{
  "model": "contrastive audio-text model",
  "dataset": "chords played on synthesised instruments",
  "train_examples": 52083,
  "gain_aug_db": 10,
  "noise_aug": 0.01,
  "time_shift_ms": 100,
  "n_mels": 64,
  "hop_length": 320,
  "input": "log_mel",
  "spec_augment": false,
  "win_length": 400,
  "tokenizer": "word",
  "vocab_size": 60,
  "loss": "softmax",
  "embed_dim": 256,
  "encoder_arch": "vit",
  "encoder_norm": "layernorm",
  "encoder_norm_position": "pre",
  "encoder_activation": "squared_relu",
  "encoder_mlp_ratio": 4,
  "encoder_head_dim": 32,
  "encoder_fused_qkv": true,
  "encoder_bias": "none",
  "encoder_qk_norm": false,
  "encoder_parallel_block": false,
  "encoder_inner_norm": false,
  "encoder_moe": "top_k",
  "encoder_drop_path": 0.05,
  "encoder_num_experts": 8,
  "encoder_moe_every": 2,
  "encoder_expert_mlp_ratio": 1,
  "encoder_experts_per_token": 1,
  "encoder_shared_expert": false,
  "encoder_patch_size": [16, 8],
  "encoder_layers": 12,
  "encoder_width": 192,
  "encoder_positions": "sincos",
  "encoder_pooling": "attention",
  "text_encoder_causal": true,
  "text_encoder_width": 192,
  "text_encoder_layers": 12,
  "text_encoder_norm": "layernorm",
  "text_encoder_norm_position": "pre",
  "text_encoder_activation": "gelu",
  "text_encoder_mlp_ratio": 4,
  "text_encoder_head_dim": 64,
  "text_encoder_fused_qkv": true,
  "text_encoder_bias": "none",
  "text_encoder_qk_norm": false,
  "text_encoder_parallel_block": false,
  "text_encoder_inner_norm": false,
  "text_encoder_positions": "learned",
  "residual_init": "none",
  "optimizer": "muon",
  "muon_scale": "match_rms_adamw",
  "lr": 0.0022,
  "momentum": 0.95,
  "nesterov": false,
  "orthogonalizer": "newton_schulz_5",
  "adamw_lr_other_params": 0.00093,
  "steps": 9500,
  "batch_size": 256,
  "epochs": 46.7,
  "lr_schedule": "step",
  "warmup_steps": 190,
  "weight_decay": 0.06,
  "adamw_weight_decay_other_params": 0
}
Rows from block 5 of the audio encoder of a small contrastive audio-text model, named by matrix and row number. Rows with one number within an expert belong to one neuron, the router's apart. Each number is 128 + 32 x the weight over its row's rms, rounded and kept within 0 to 255. All counts start at 0. Numbers have three digits each.
After each expert's rows are labels from the 100 clips, of 14848, where the router gives the expert most weight on average: "responds to" is what is common among them. Only what is clearly more common there than usual is listed. The data: chords played on synthesised instruments.
# router: router (encoder.blocks.5.mlp.router.weight, 8x192, trained with AdamW), inputs 0-191
# up: expert up (encoder.blocks.5.mlp.up, 8x192x192), inputs 0-191
# down: expert down (encoder.blocks.5.mlp.down, 8x192x192, transposed), outputs 0-191

# expert 3
router.3:158122107175172099126062144076115164145135100124188138111097146123136158121130163041125172153143118144145162071119128231104166130163131127145106136101135175138115165124144044083112087074127120151129138145119110081109133172105124103128099199109085144145203165148128160109102115056118153130161130153141124123173100169094169071095190133092140110100100167132125157182132100128150201108117119168083147163104142141162088149175153137160119105071116170129179052116120179152116153095146119143112053158122114139138158145116087127101132188144108136170161147127106078069131156128124132143
up.10:089147130120131179119176168106147039138140152120172108134111095099155069147135105121165105102173133070118098188104202107060122088130147136116137152134116119132143138104161089107155135177127107172114108127103114103157064120194085136158131132161190130156214133097062096168123108127149096115105094156153110056074100136073111143161053084196128182122137156130144116158080124151103138149130164103122156153157153111144154097141137118109131112131110136143084117111163176102161153092186101119120096069129130101115109170128090156158229129100110074162166148085151145115117143176107142125
down.10:170164121119103180106177101070068119099125137128119154178046134083124096138102123161157101129129096133142178160144116135092220147123086134151113144138115101107118158150114143117168057104096069140170116106112111102185139119149156145159134067186107125089133142125148186116125140065129189114169107104144086196194145115103151129077142148116084147104136088105104094153119113139138115121169111074143115152145192181070088122149112163178108113182114096104131124161123094106162163131135147167096123124121064113089109124100076132180167138122187159148125115163158133157113091072064187153
up.11:188103097115152140117154074187161115090184097108096170174184137096127236058093158131166152122129121133081107124097068141156094100184157168137123127122097117109147123053092109108133087097095126140147126142095094111106099122134130152163138100175154035146116198105060117109148132128137128134124121145121123140087133096072158117120073122114094158104105145120138160097163198108100085156157140183076140164149167212154151079114097120107123142125169128150109125097156127193107105148157122140118073133141110192145138181178117169142126165125073138127120116125179098117159109150128089117
down.11:070097066131080122149127135147112087129124132126146137110113128088161141124136099172136107131087163146142123087111129082070190209168081082209145148098177146120179186116111031156121149121118151145151154171142154131130107166130135161099111130125166107122129130109150074126101112145118163154159075170094208152128127115142120132119077122142082131063199189138139111124101129119117106173155142145100129086164090074141102068110110122165131162193063148111131181127089063148178129128132123094148142136118178117153141117170163096099129175143107132055092116178134130076116148131143081100
up.12:133135142103072120141176153148149181083112168130094135170110131068111104134117125104130154129074150140065135135106133216118136169131113164155100148148068159157066121169107116119163131186081117094137134120156075149107132092129170102142128118128171161192158159174143114076161108088134131147110122112069151180200164099089074208136114106067122141152150083100156122072115087169155141135151137112147097149158135112172082112102107145113176124083121122107111083112178142173152115152165078162082071117052110146170100164174122153133146143101097099068110122096147118180192109125126136122
down.12:136173121111179122087142100097160070129127087142149173114111125134147097120139089134084206142143117062055062119098130122212068126160158164158172146129108118158180129092174160165139156155133126085080121189113171108143109157121160097144127151133086178156148075176113112120150149101129143077079136135113128195121138088145088114086155168112094138157136154216142132073139152054147131139130091120149182127148106121109144105169110099146101187153065069151169147135133113110140130111110136153108121158152116106128095123136161085101102097136118158166130164118101210081097150109068113083
responds to: block; mains hum; quality: power chord

# expert 0
router.0:128135097091159162153191128151161118122114126119140105108089140141133094146125146086120128163076130117088154072084118084102093104137078099120111101092152139141106148150175088100098179109121127113165074112171117112082101174064131149141134164086145179129102078097151168121094169136112133134096146148156111169112087178158105137119164112135111093138127094186103184147103148134142122152136114138152152141047073124055097058138083144165138052150105086088115150078168177162090119127152095194052150152087095177138112082190159119081085111171088135136176107167129093103094098159102144154
up.6:129147133158088088166098109091105116101080176136108155118154167152100092124156109172176127157091122183102133131146110184131081151166129163120101142149111118190151091073111161183156127121184135146166162069113115142055120145128153090168144154087157067105191161112192099116055130124141106110162104111160112192077170083113113138057152058170152142169147182142109179166149140092110068130138114098103157135096095106161159112079112113129115152150130146132127113123128089111122120141131140082110119137114207065113150161095094081130131128128163120155117126142202096102086127171139124055
down.6:116128152112103200136113092109144132141149125110143154125134103162153072089098111113062116082126102149066113150082139129106128077111072071147113125155080066123095116144140137086137141169127128144118127179124105083106120143093096184096106120177130100102131147123076121106158177161121132137180103156137152078119175117119085141118151134153107156122148071113124134169147141186132123158103137187131142151177129224076186120211160119125166162120152125134166146150130143139159161109046080209086136124106153202116062163124149129199124154139128074118130075150157109136133147134052103142
up.7:084139102089161157145120130108142141132112144118141130146113196094130123142157076196157167100133141091137132165172169120143110118067081110127082132203077087075079121100137164163169063089182203182096183120105158090132125095132119111192104121065188153121120085136172089107127147095123169187068172103178144109162090149106108130122156132156108116188114103144144155148121068149150142123136159082171071138161152088168064136108099159089150079104113148122079156138123117115161101110158107126141155123152114144100191163134132134108103099116127102089085091159110159184088135109152098106
down.7:122085101146154103119130104113150069118147127149102111104156131136081091133137173176124129162223096115208134160108158124136075169145078141087158144122114133134120142136105161075148146174106095097163067124071138186120133164184086114105119155108145163172132120116071145136161167158159114112142137144180170162197078142122154122095179120143173126136111076119107155120108096092072092212116182082196174059148135154117083116086116142117155067144149119123125071079170133116158162082117089120092147145142070134130160154086102127093176140147154158132110154122157140104097097134078129149
up.8:104104077101091147121121124129174110105134089195130190052162085160118116111148161110106124110143163194148163145091146147081096105187153110126158106105196169178100143126126074115152144114150147130150141124143107120130149142113212121179120094122109106166119131113183126162100106071177128107188092097145190124130163097128133097141113104130118143161118134151152143100120162129153217154112142090176122130110099170148071109129089115151102087121099078120156092111152112071136108166124112076109122096086078095139140120063105162127147082133139087093095184250144120126177139120169145162
down.8:126135139141154094179083095059104054084115197167092114148156152133144109152045098158097114142110119114116102148113140134098145162129165123110164083138138114121099095133150146152148149130190132118150129188138075111122143215129097247130170126131126167140141133106123097172106134134067172088113166091125089130113145102108176148136094088089131115102153119148137166143084156120082094154131078134146188161118128129199174078096078133086092116130136223131095131173126107119147058106108070173143121168099145126129093070083129147163113151167121124106092104123111145121143115138152173144
responds to: horn-like; root: F#

# expert 2
router.2:135179135128082161199142123099072104161155147130123166145099118093114130104062146121070142126150115105134170119122150161139117096148081139129116127113201081093186131130133106126164156204127097173128141102142100083128133123131093110148154148137153055193134178167182123141140166161098120136168123149156149143173116094191153110083147145132152117124159062065110120129087129142137097083120119145115112142123161094129131192066133152198106107105098149132099108141144201110114115143166149135146160142060137183108099047211135170135096113110135179120161142170126130174099169171070143176
up.3:072128155093110134139082171191181109169121121215131139107168108133111130125148161096147161118150103119128127126127094115123136080086138135059157143143117144118135161156163150125128146139120073141199090098121192127073092159185140145106209180127135134166202135095137150066179146180103128148089111128138171153131113195132117085124091130157191117123145140071131129143195100089149158053143112095154128083162136165092144121070126087158090108123153080079118117055150086122151088133149113081128084135171112094110128093137107125152174103194124132070108107129128116119122114116075167131
down.3:104215109100095162131112120124077172143111144127113125106165111144177109133060121151120146114131142143111139171139153113121101131090118160103150139105129074107119109064157079094166034149127153120154122138139132144118159186116102105164152114101140147148049144089178096133136121112169121185127094165132130068106130077159125161109125078086146152127094172102104178142118178094111075159144136179128109078149075114095095118134201147135113120159175067132148057102134091151100133142071127189141094131125149174130128140146133206103165153214133098124181086095127159113139183109142128192
up.4:131097144149135132146073222169123067116059136123110141116115091147120126148119140086120143153091144090088157128159097115118087146089116134137182133114044119123113152088170119185150118135113097152171154113078110151088177134148079100141112141119121114186104085087120189093109148120119112138143125123102163125135112133117142162101200092134149110121123061118100114113160145175146126188117175132124144097152133151164154177127079181091141131075194047110118131135124039144133172161135083108158173118118068192081129068145135109149151152108091148143158110103153125200153048152149125133
down.4:093131088102172092140132144082166123134092147116132151194116143134154097152132163140074101131081075134086111159161048076155107181150107199143089071086132164140142138150084180099112090109178160110107089127113179077149116125124062153113119149148089140141121151160172154106115080161138165124106136092099112162081160120167126170093073125115139166201150109153106103067104128114115109103138141182161138192124112124156160115166185130167082112142096100121113100132169104097157138099121158119109174187135101171114136132151165113169133101135132138083109217093104131111136136035074131154
up.5:141113063086068132174082058186172107134117190126149025168097106114154123143180079095118144132104117130112166169136075174115073089146129145118144127156082142117178129150116159085102141129189136173139167087095123121156178125129159143111179124133117173130115117102160120213077156140153117135181125133089160095132094176085141098075146164117130144109141100095105139114118090090103131102134165173146140081136146148125162101161140142118132137121076137141094121124128118174136092175177114114116108083065045116124110158153101085125158086179128110119176215111101111126157127112140151073
down.5:169078096061144102152102159142131055133147101142131146133133093120190072131094099188125171086092115152160123120146174124187108140141131126127171095087115095176126122081138108160199114102062065127094107091141060141115128144147166120088123140134095115092153155123122130075130142168168191144170138141105140133142163129138127137119126078156173140115128152140154148151164130134106159104066131048187096107131139085111171112128069060160167075113108133168108183174103130096199155144146196145129168056113185136103153171130124130139102111098186103117102114090111102167116118135084113141
responds to: arpeggio; playing: arpeggio up; vibraphone-like

# expert 4
router.4:105130113153160184179120172136120128148084094085120172111075014139107136123081108136107068115141103170067072115089127104089148135132120098122132149117180089194126116075125152130105106111088101066159125082110153156168120163132135054206116148186167143118107155155137126100152163094117133125096132172133131139133139153170163078158138091151126140124096153124135094160100151066161092143171116129151092152096153154132135139149088106187149120146137067185145147163124163140104143105117149125054125172138093125120204087065153154049138157169115143112123141132132147111111172065094141147
up.7:148143157099117141148178147158139142095153135133116105156110093096146127084117172102100125165100140217173093078085138114091169124138128058151183136128160144144114123141177156121180146128101178062140120106099134117110071103105106110072164166078137139093125046124109112168116168159104143158220172154096141158157151119084098101126055116072171136215150174140133086188140087130099128160125131105086098118138095119140113073147082166132159079094137127102130147177129157162123108170111095133126127121082139141124111193169111119100128061126171114106143083148159116141087153157108075157
down.7:102169064055087138155124084172135158156168040158117145124119152102124111137115118116120091129112161154100114158096124185181151174070132165062122134123093137148123087164072103114125165185104167092108073114137073186186100080087150157100074091137089096133148144145096151139131105192059126166167168160126182111088116126116090142157162089149118149150168111112106130120172065168174134101108107207084117150122108136082121170141155128105190122105165145102135143088150101115113101100094186105099137136108164115159146102117115169123113176139115174141158083157096124185149143125130140118
up.8:129104173130089117105166130140156063145133133140100166118130130115113060092052125128127119162139133149123166146124073163111128107110112117102125189164108092136110040198127159059066141097131141110136135075133117123131163135153165128083171148136054097191180115121112163094117108144144121096174175134080124115110067156119141167133046179071123130177187109145115135145153129095141114164151109230114154145118126131149122067144148185089136142107175159134090051168132126110143123093145128113131124114098134180217154108132157081103138119116117148118097125109128086122100120127144121197
down.8:104147155177184104119115093149058167183145151121147092165171150190127168094124081089104156097119152137190153101097109123051119108180077103156067167069077095133112137190099103128123162176147130123134132153100112060102108139123161132085093115151123147094110202165181143117114142127117109139149131171158206124180134075130129123142137100121104150177098117180133121139128134168141158124102098175131152102150128154154116153174143133148132093128126190088106103109192084143109143042163148099107117111097112076103094095117122176086131128060195102143093156159133085098115147114149139135
up.9:115119112112103082132145137121163126143129125125128125070098120071105148084136109089148129130106153098143092124133139157133206107094122178111134112134130161115124133203128146129153139136057096128163150104087118127129132115096153123152163107099135116109138148142075201108116102106101121144110134168090075138203089087115142102095104162169136148099113157084072078133178100122121094038103140133113130081154128172181149148077150107129173131163120192120038105148125152200138158118125200143188165134171133109105110120190170137169107129152135062193151217120150136130149175118155116061
down.9:092086111122171177074086118124149067143112150154118191138109107153100097116113087118139120143081181105169158112138123165117101128147177137109128080142168076124112127126118125133086174098109173075099115117055182184142141162118156129119140210091130108093062142184140123196153129145148148175118078128118152114150139179168152090147064101118133148143164156125115167155081142110126169107099145161105116167175158114081038121133147094085104129101164123167133125050175096089113111134129102137103120173093083137110100106080150145140132124102126199130112136195106191194120153124106159145
responds to: marimba-like; vibraphone-like

# expert 6
router.6:125135094169142160151069046158141127109172172103147139159135163089150108162108178094173122202147183119137128148163120175163127110113149107127129135159159119126092138121120126103089113107090108113171155100140086092160106145088086127134118086152057143116116041067100108110146130125114156133132116086086152155107112143155097128069155093098125188139160153135100113176094190143116063146093101121164115180113101126132107083135154140198112162124123089163142118105128121117091146042150097158156190134052150116118167110102072095125042087154147157198118113154086145115116155109115158160
up.7:088072140090167104042144119159154130147120130088094112145164181137104146092107139166113111089154117105137138089168143096121109159117136102114168125122094149087147111092187116169118113128176093180191150192163119122116101144131168147090125153143115098172078158131122137127131118153122163138119076144185118128077143135065162119149043116178151108151050198136132108133144120106117163154214091155144100088086140130145123166118114150137098194132158098130101145119178142104124123100126135059136150088102174111106099121119119117117196082151108167071163133152189072053101134091161156166
down.7:115157085098094161233132137121066077105085126148135131135145118116111104103202143119135147064153122114141168078151090111140149095181107184148121115176123113122118086198139150103072157180063166074063216120116126159159109138132143123106104088104225122171180123125153129137102161139198143131158102135133099134127079122151114140138150131131181139105168115095140099127124109054126097088131091163127097167099097124148144159079121119121119104132126179117124182135087144124161118144081114100141108093129112096151173118158093160172099151127075120193127135140115171093194123093140091151
up.8:118079152130092181129139049126145142132127151170160138163136152115142160088122085114095130188148165123069125138125125160169086120158109179127163112166160127141088247137112110112129097150060087144148126080131103129175159146118157106158085152066116184140129114150124136085121076102114103163133083110134159174096145163133113148104135153166094207185064106152176123093126082114121116086114125166163146085140088139174126122161164176082114164102105073135143134167133124087195141166076093106130091134073097108074150167122141118092129123142176160153134060139118111146141095113143109070
down.8:102080090157184136117130163048196125144154072117128099096076098106165119126128144094106161146096127167109142130076117094135152121172111122175111080088137113160073120165135145113173160073175146154126156146135167137117117103153161136182154147185130163134172099062103103144116110111142122172094107131099123107116156107121115109133124082109101133194151102112145157184122141107079151137140115108115165048096190130073093159123083158150118182158108078081147166142083102151150194099099059175132071099095152147095163160139146138168144090159076175145124144173208108102157124135135093154
up.9:176129097138117111095089133121110186125134115107116107190063127133061147056173143151088113072160070097143124175189153150156128140144130190167135124166074198108108137094158165171035076164085127084087150129133125090171122168144174142161023181101134089149162126169180129119103071161103112126097162102105102157126116142159157146140099138096173108147135129121149148073147170148125119126183129105145112135108092134110135116122172098142101113131171089101171133126141121119084109118121056128165080145091117121191195143119135116112124143110148119135119189099109162110125133152129144068
down.9:160109168144110147127080071133170054117172176099176118123111156137116073150073088115154123049167207150120071152101176086101130096124141147160110094149152115132118066135153110139083107136103137118146155158121167098174100118151079126154157154131198162119081166136101112066092168175135118136152079150160156153175122142146110124137152130118124153132119154124115139116169155097095082072101124087145010115131176165146124151095169127163144085155112181115101109106164193092169115111085142178140181119101113114150113135156097112102176127108081064153115106169141150140092115178127133122
responds to: the note F#; harpsichord-like; root: B

# expert 1
router.1:201142092153196143197112087109168177122196182164132115126115152174141105118198149089050139160144185070119099155117147151127090122154167101123169131138145136166128161164110092121173153093109172104092124156172174060118175165109143133163208133127112160150147136143119155088132196134081104120149192149094178129098157105094163099110103090113090083151139118181142109147124128133138099170137101141112107115097128070150159104138080096150133154124134136145151106107112117130097140168083099116153132177097187082129163131099155128101134125173166103159200146107118124092140107168160075184
up.10:085169152177123120120113178183167077081094132133095170146113151168137178122083166169120072151115175100084091131117128157131142082107106086108104116141137085150111105119132116084130097136116121103168115104148160149106154091086094142095131167142133149161162160058119078103075151131107112110158119122103115125162167111154123130118176143087165119087163096094161129215200132082091103104165099181135136080128158166173115131132109163129107152124053093163178090127101195129092193168114130107097136168112159183169140150124092110214166073102169075125162170085126095145144126139105111115
down.10:111156114191143175118097094125190164106101188103100138120132114109114138130096144103167078123142123120115181111111163095121150085126117095107124133125118125120100112136157106113093135094130176159117165128201127142144136081089107104052072120166148131108132210121121122105112135090127051066137163139170172095147082166147131145140175136154124121077099148139065201190114101097164101136140119120086113254144141125141130209054117102154122110105141139179156111103119131138150103122179106157135152123118125147156113108096103041161123106126101120119164159156076155154121174061157133110
up.11:131123061141109122159161165152208111099124113120120139141149179177191143118099110110114078111114155145100103139102107135147102130094092183149173073172125143088131089132089160163099143129133133165102096125135166124176182169143139054139070124091118171101159116141136082173176153135117130109162066126116189136113165148131064113147120171148092150151102144205174157135134099164153061152130113113113108134113166157147104100126067081115146166105169116112140097076122063135135135120058178143129086174080066096127130176090107127148169138084132143206110141126117141144108093083098168179
down.11:060146100155138149131130063140111144128139153095149136118124094143100142099181171116112151138143185116117161154071164135167114157134083112111140083144127130175050151122139085123178076025075170139071164132136103147209113108104133160179129123084090114127098113119105135171093142133056163145096108168169141099113147131108150133185132115089153090146136105087081095108129122229141090148160213132120117090156151181181129058094116082066098103144115122168124121088133084148129145175082167161162132153131105106137135126113119132150103101148143141170151187139103142142127090145105144138
up.12:143165116087210104141072129153128151143099060127152117147102127163059200117100129108167148136171135076135147111105132163145109131184129129134140101154143169116171146070125143147156151166091068157176102088157133076089117152111108156095088122088131132110026126140132154183123097129105144170060064105106134164086111154139094073121199080148135149153087101148142114141079093099127163098086159090115154151141143181113133138148144133097157145123087133126068140125148138137112168124097119140146203157168080170121136088098075124145105150103151081090079123150095139093129149127147118040
down.12:104116149118159100096055127140110075113115087109146164147096152099130110180158118127118133092128102105086170191146187111169156189166121176115091135148121114144095184144132154080088106223108152107133073165118112144123110145093063089172155111112088086125162122155068127091149156130140180100203171127096167122084102092089221137122124152153095144115078151105080126121090136078103169166086137159130156124150159091166153041128129079146115144131149159115141129125056181152110130125186143105152130171174128157110110183136097128124115185153125140135102154138137107121150124122090108174
responds to: arpeggio; playing: arpeggio down; pink noise

# expert 7
router.7:156156093112125148147098185118105131097137152135128061077104120145105110126164167078158113144071141099161192142120150159117137121089093094171138097143109149121135127163105121174064112152089081125134178143131148081075128108088115159087096168150181112113081177099108080145122167150180070113114179136096115120150173176118097161092124078119054126122125109105133075122124175173116056133129075070134107123073106105125124100167137141187094159103105168089124091120100135111147150133148113105129104078153123092067134121114146147140087062133112099131128163063118044073146176180080113154
up.3:092173165114105105044139104058131132126130128090146135116168104119116123119075172109197116139155123097158132096170155190109092134127121103144141096189065091121170109086119103153147145127148137162102073159143151155152177115135156099135134098154169196182150100114193125126124095158030093129102082138121176093121111128192101055158086142112161115042098109122061161101118165130127185125071187108129105113149129115156136121119100141126112109169131124138130135183079154089119154133136170115089091159131113171142173112136107096131106165128200105092118119119145100120102100197107091128
down.3:151122099151095034189106151117152121121126131107087100146117119114123090186205110149120193089121111146132111123101157134129126126092092105123103119107125198131138141151182156102099192147184143147147083124127108163125100154164095096104123149116153112124126122135111129125108135051141155097160151153076130089188122096091165110113111109144148149194234083067083102140120162133080115101082160160221097114174148118153112124063167153162171123127051111106132067141150131136131100116120123091117069121176078140155151139083111138123140091199122078123139099150141113122066132111117126134
up.4:162137080130110155081127138079172125097105147150166135125147141136095075147115116126142119057134146122209150126092145089132138142149167215124105150220152181141128177110171119111059133106127141097172133145144092145134137083137113133096137131099135128123185156111157081105153142152112087129062134174124151136198159109108138127118096165104140136099084146149123063075125098169045073183133144089147144110063105114082046143130152150141089121179120093103135162120155123153061136146141084102145132112149139114137070138072140086112147164124121103067178130168177142098095146151182126122
down.4:122147107093069135140111119101095135148102147166126053141135139127175082130115081127121118141239101167103139156150134119091069129167136080104182099075158204136200096138155205112145123118108153144159110080127138115112126135127075126136161158169150111089170091111117118157075142166128170134152159158161156109091128159137088131112099148068059140097152124066079089169159109110110126120129111101087043115105152134120117078142103138175136171142147133176078106100116128183125139183100114087168175174083137173123100123125139162140165096123160133146159153113197091125123104072099133111
up.5:108192060129153100115138191143116091079152067124167139124128206116115100131097105152158115104114095073127089082092149106096168134094069112140154117123136080145109162114132119089108095142112101158102102186145179129137178077097163131144206209119109115141074133111123150121134101116205121110131109143116187121177090177138094118130128164160130125128075153163196128124179138127111158164157173131179154207095110131166129136111089090122154127167126162123151111184147073139106090096112190143108122133101111133076129134118094094110107145139131095125123157186117099038119117163168086137
down.5:115062082185147137122223195073158096122148125083100105148104130095114064125118097119119156156145126179136120110174125140117142111062106113177110145153144205124079208190187120126146111123142131114141154100153139136130195084132111158117133148136142117105063073122128099120131130125164131109116101088079110085132106141137151137174154114125141155088132110130104162160142129065158057174112082083081089107129158070149174191163149096144174135152182160105119098133198120178145167141121146148148157096107142129111062063111154079156094101128148132119164094148156161103136117151155141117
responds to: thin (high-pass); white noise; instrument: harpsichord-like

# expert 5
router.5:088125126132113206102106094055113117134081137171148097093222119094115156151146101071137149156138125106148128080159147131146122218162169136210113131176118150173125106135144158112114160138079149069144110077133096135162094139110141104063129144116142162126181074139096100046068105166140109131135125123122158090087098097140146114074158126111142157166169159126104112133120151111058219139149093173120130154130102149126117157104078143155137123120089159126162076121072174140122191116170115090156117091126137071160146193127105122128143142117107100142134140152142086116082178099173122127
up.6:109087169091140188136178087171115118159137186085139108080148131117184100100112130164123093124166145106179137119152161107212117117120114117160122053162110107114160114134109100123155132104154131166177131138125110107098082178099178102212149183132130177103155064080112102094089121121077116117134151111086089127149122144113096085196155141103132114130148073143083166183103135142124175098136208119118164132187135135101171102097119140109154124153094154114086089135103148149102134118078145107176083095188085136102130119134137159136130129073176154197151117056086104079110121098115149082
down.6:163082148115173128176139107037179105084135076144146126155183100120153098113098145102148158154117077117102134128086076156072133106116134119104164135113158100164090125123059150151151115130149146164080137087112109117170110172114162139190181101151124071145194091130133115110147139086107146129133152124131104112111138128149137121129055151084111145172114107090195061152116178112131110120107199062133100130093101175118177076141132232153104097103102099127120175112137149164177149116110174132136155080107139145153138157170158178128086066132092133152088144170118159082125112126129186143
up.7:098071158125094133146117123138134107087176058082108140112212070150126134143181098119125171137116093129102128127128108118175116170111120138096194174093097143092108121134106182095139174163079154087095115177117095086140124126139112056144131131122110109182105150127114131139102101153128117163154148123140142154101174110126113094153109142123148111094189086136093126157036101177149094142196111100178089077173136128137129110095134188111077133163077162085090159170143094119160126172153091146071096133178176084118119146100120158132210187193151129162127126155136113151119140098145057119
down.7:167098127047077129131214114115114163126132146126129194128095148099146091087129103160097159189121071115161102125139086164069110126116147148135153158086122157113100184099121115089119083150122160084165134137137127154124143102073144153126120147144208085163191100122157129062117023152101093105083236131067176114109051140126145143141164119137171147142110158136110097106115110132124134145115147117116174125137169123093095154085106144140157161117142138158122107150145111136106159133164145152120171113121122157105112094133184117165158122051137098146165171136123097089151110092066069116
up.8:110184132149143094023133158073138157134123163065135126155143100125151104142180129118147089127141113126104151130163115118128096141199130083158137106145163123174115116112148181136138134122147092128093072221055077102110101144114183143089125166070204181136094182148114036162137088098078106076128140130101145125123119138154140106115143155144108136154148151109101142121107113193158180161188108153148143072066172137160108167076150160094100159142152139101151138169112127120109091112146115095125118091143119140079118071121159105060137110181123144070157129091103142104093137162129132154
down.8:129060130100177182105156095145128192109082101084202145149137089144162199123063126155151128138103113102125107073053088080093128152140111195119154182092181210144128112087133124108151173123156102105076063137117166123094145085157115142156094124155138102147151107141144063157125148088100112095159129086154114140178148111166147140129179109127171142110161169168097123116124117102131127162118162114163104127105133159102151144176181114139078195120106101184140156146069065114086151059125124147170130135125118128129082115120167182108097130094122169154114117136092128165063119134099129149
responds to: playing: arpeggio up; clarinet-like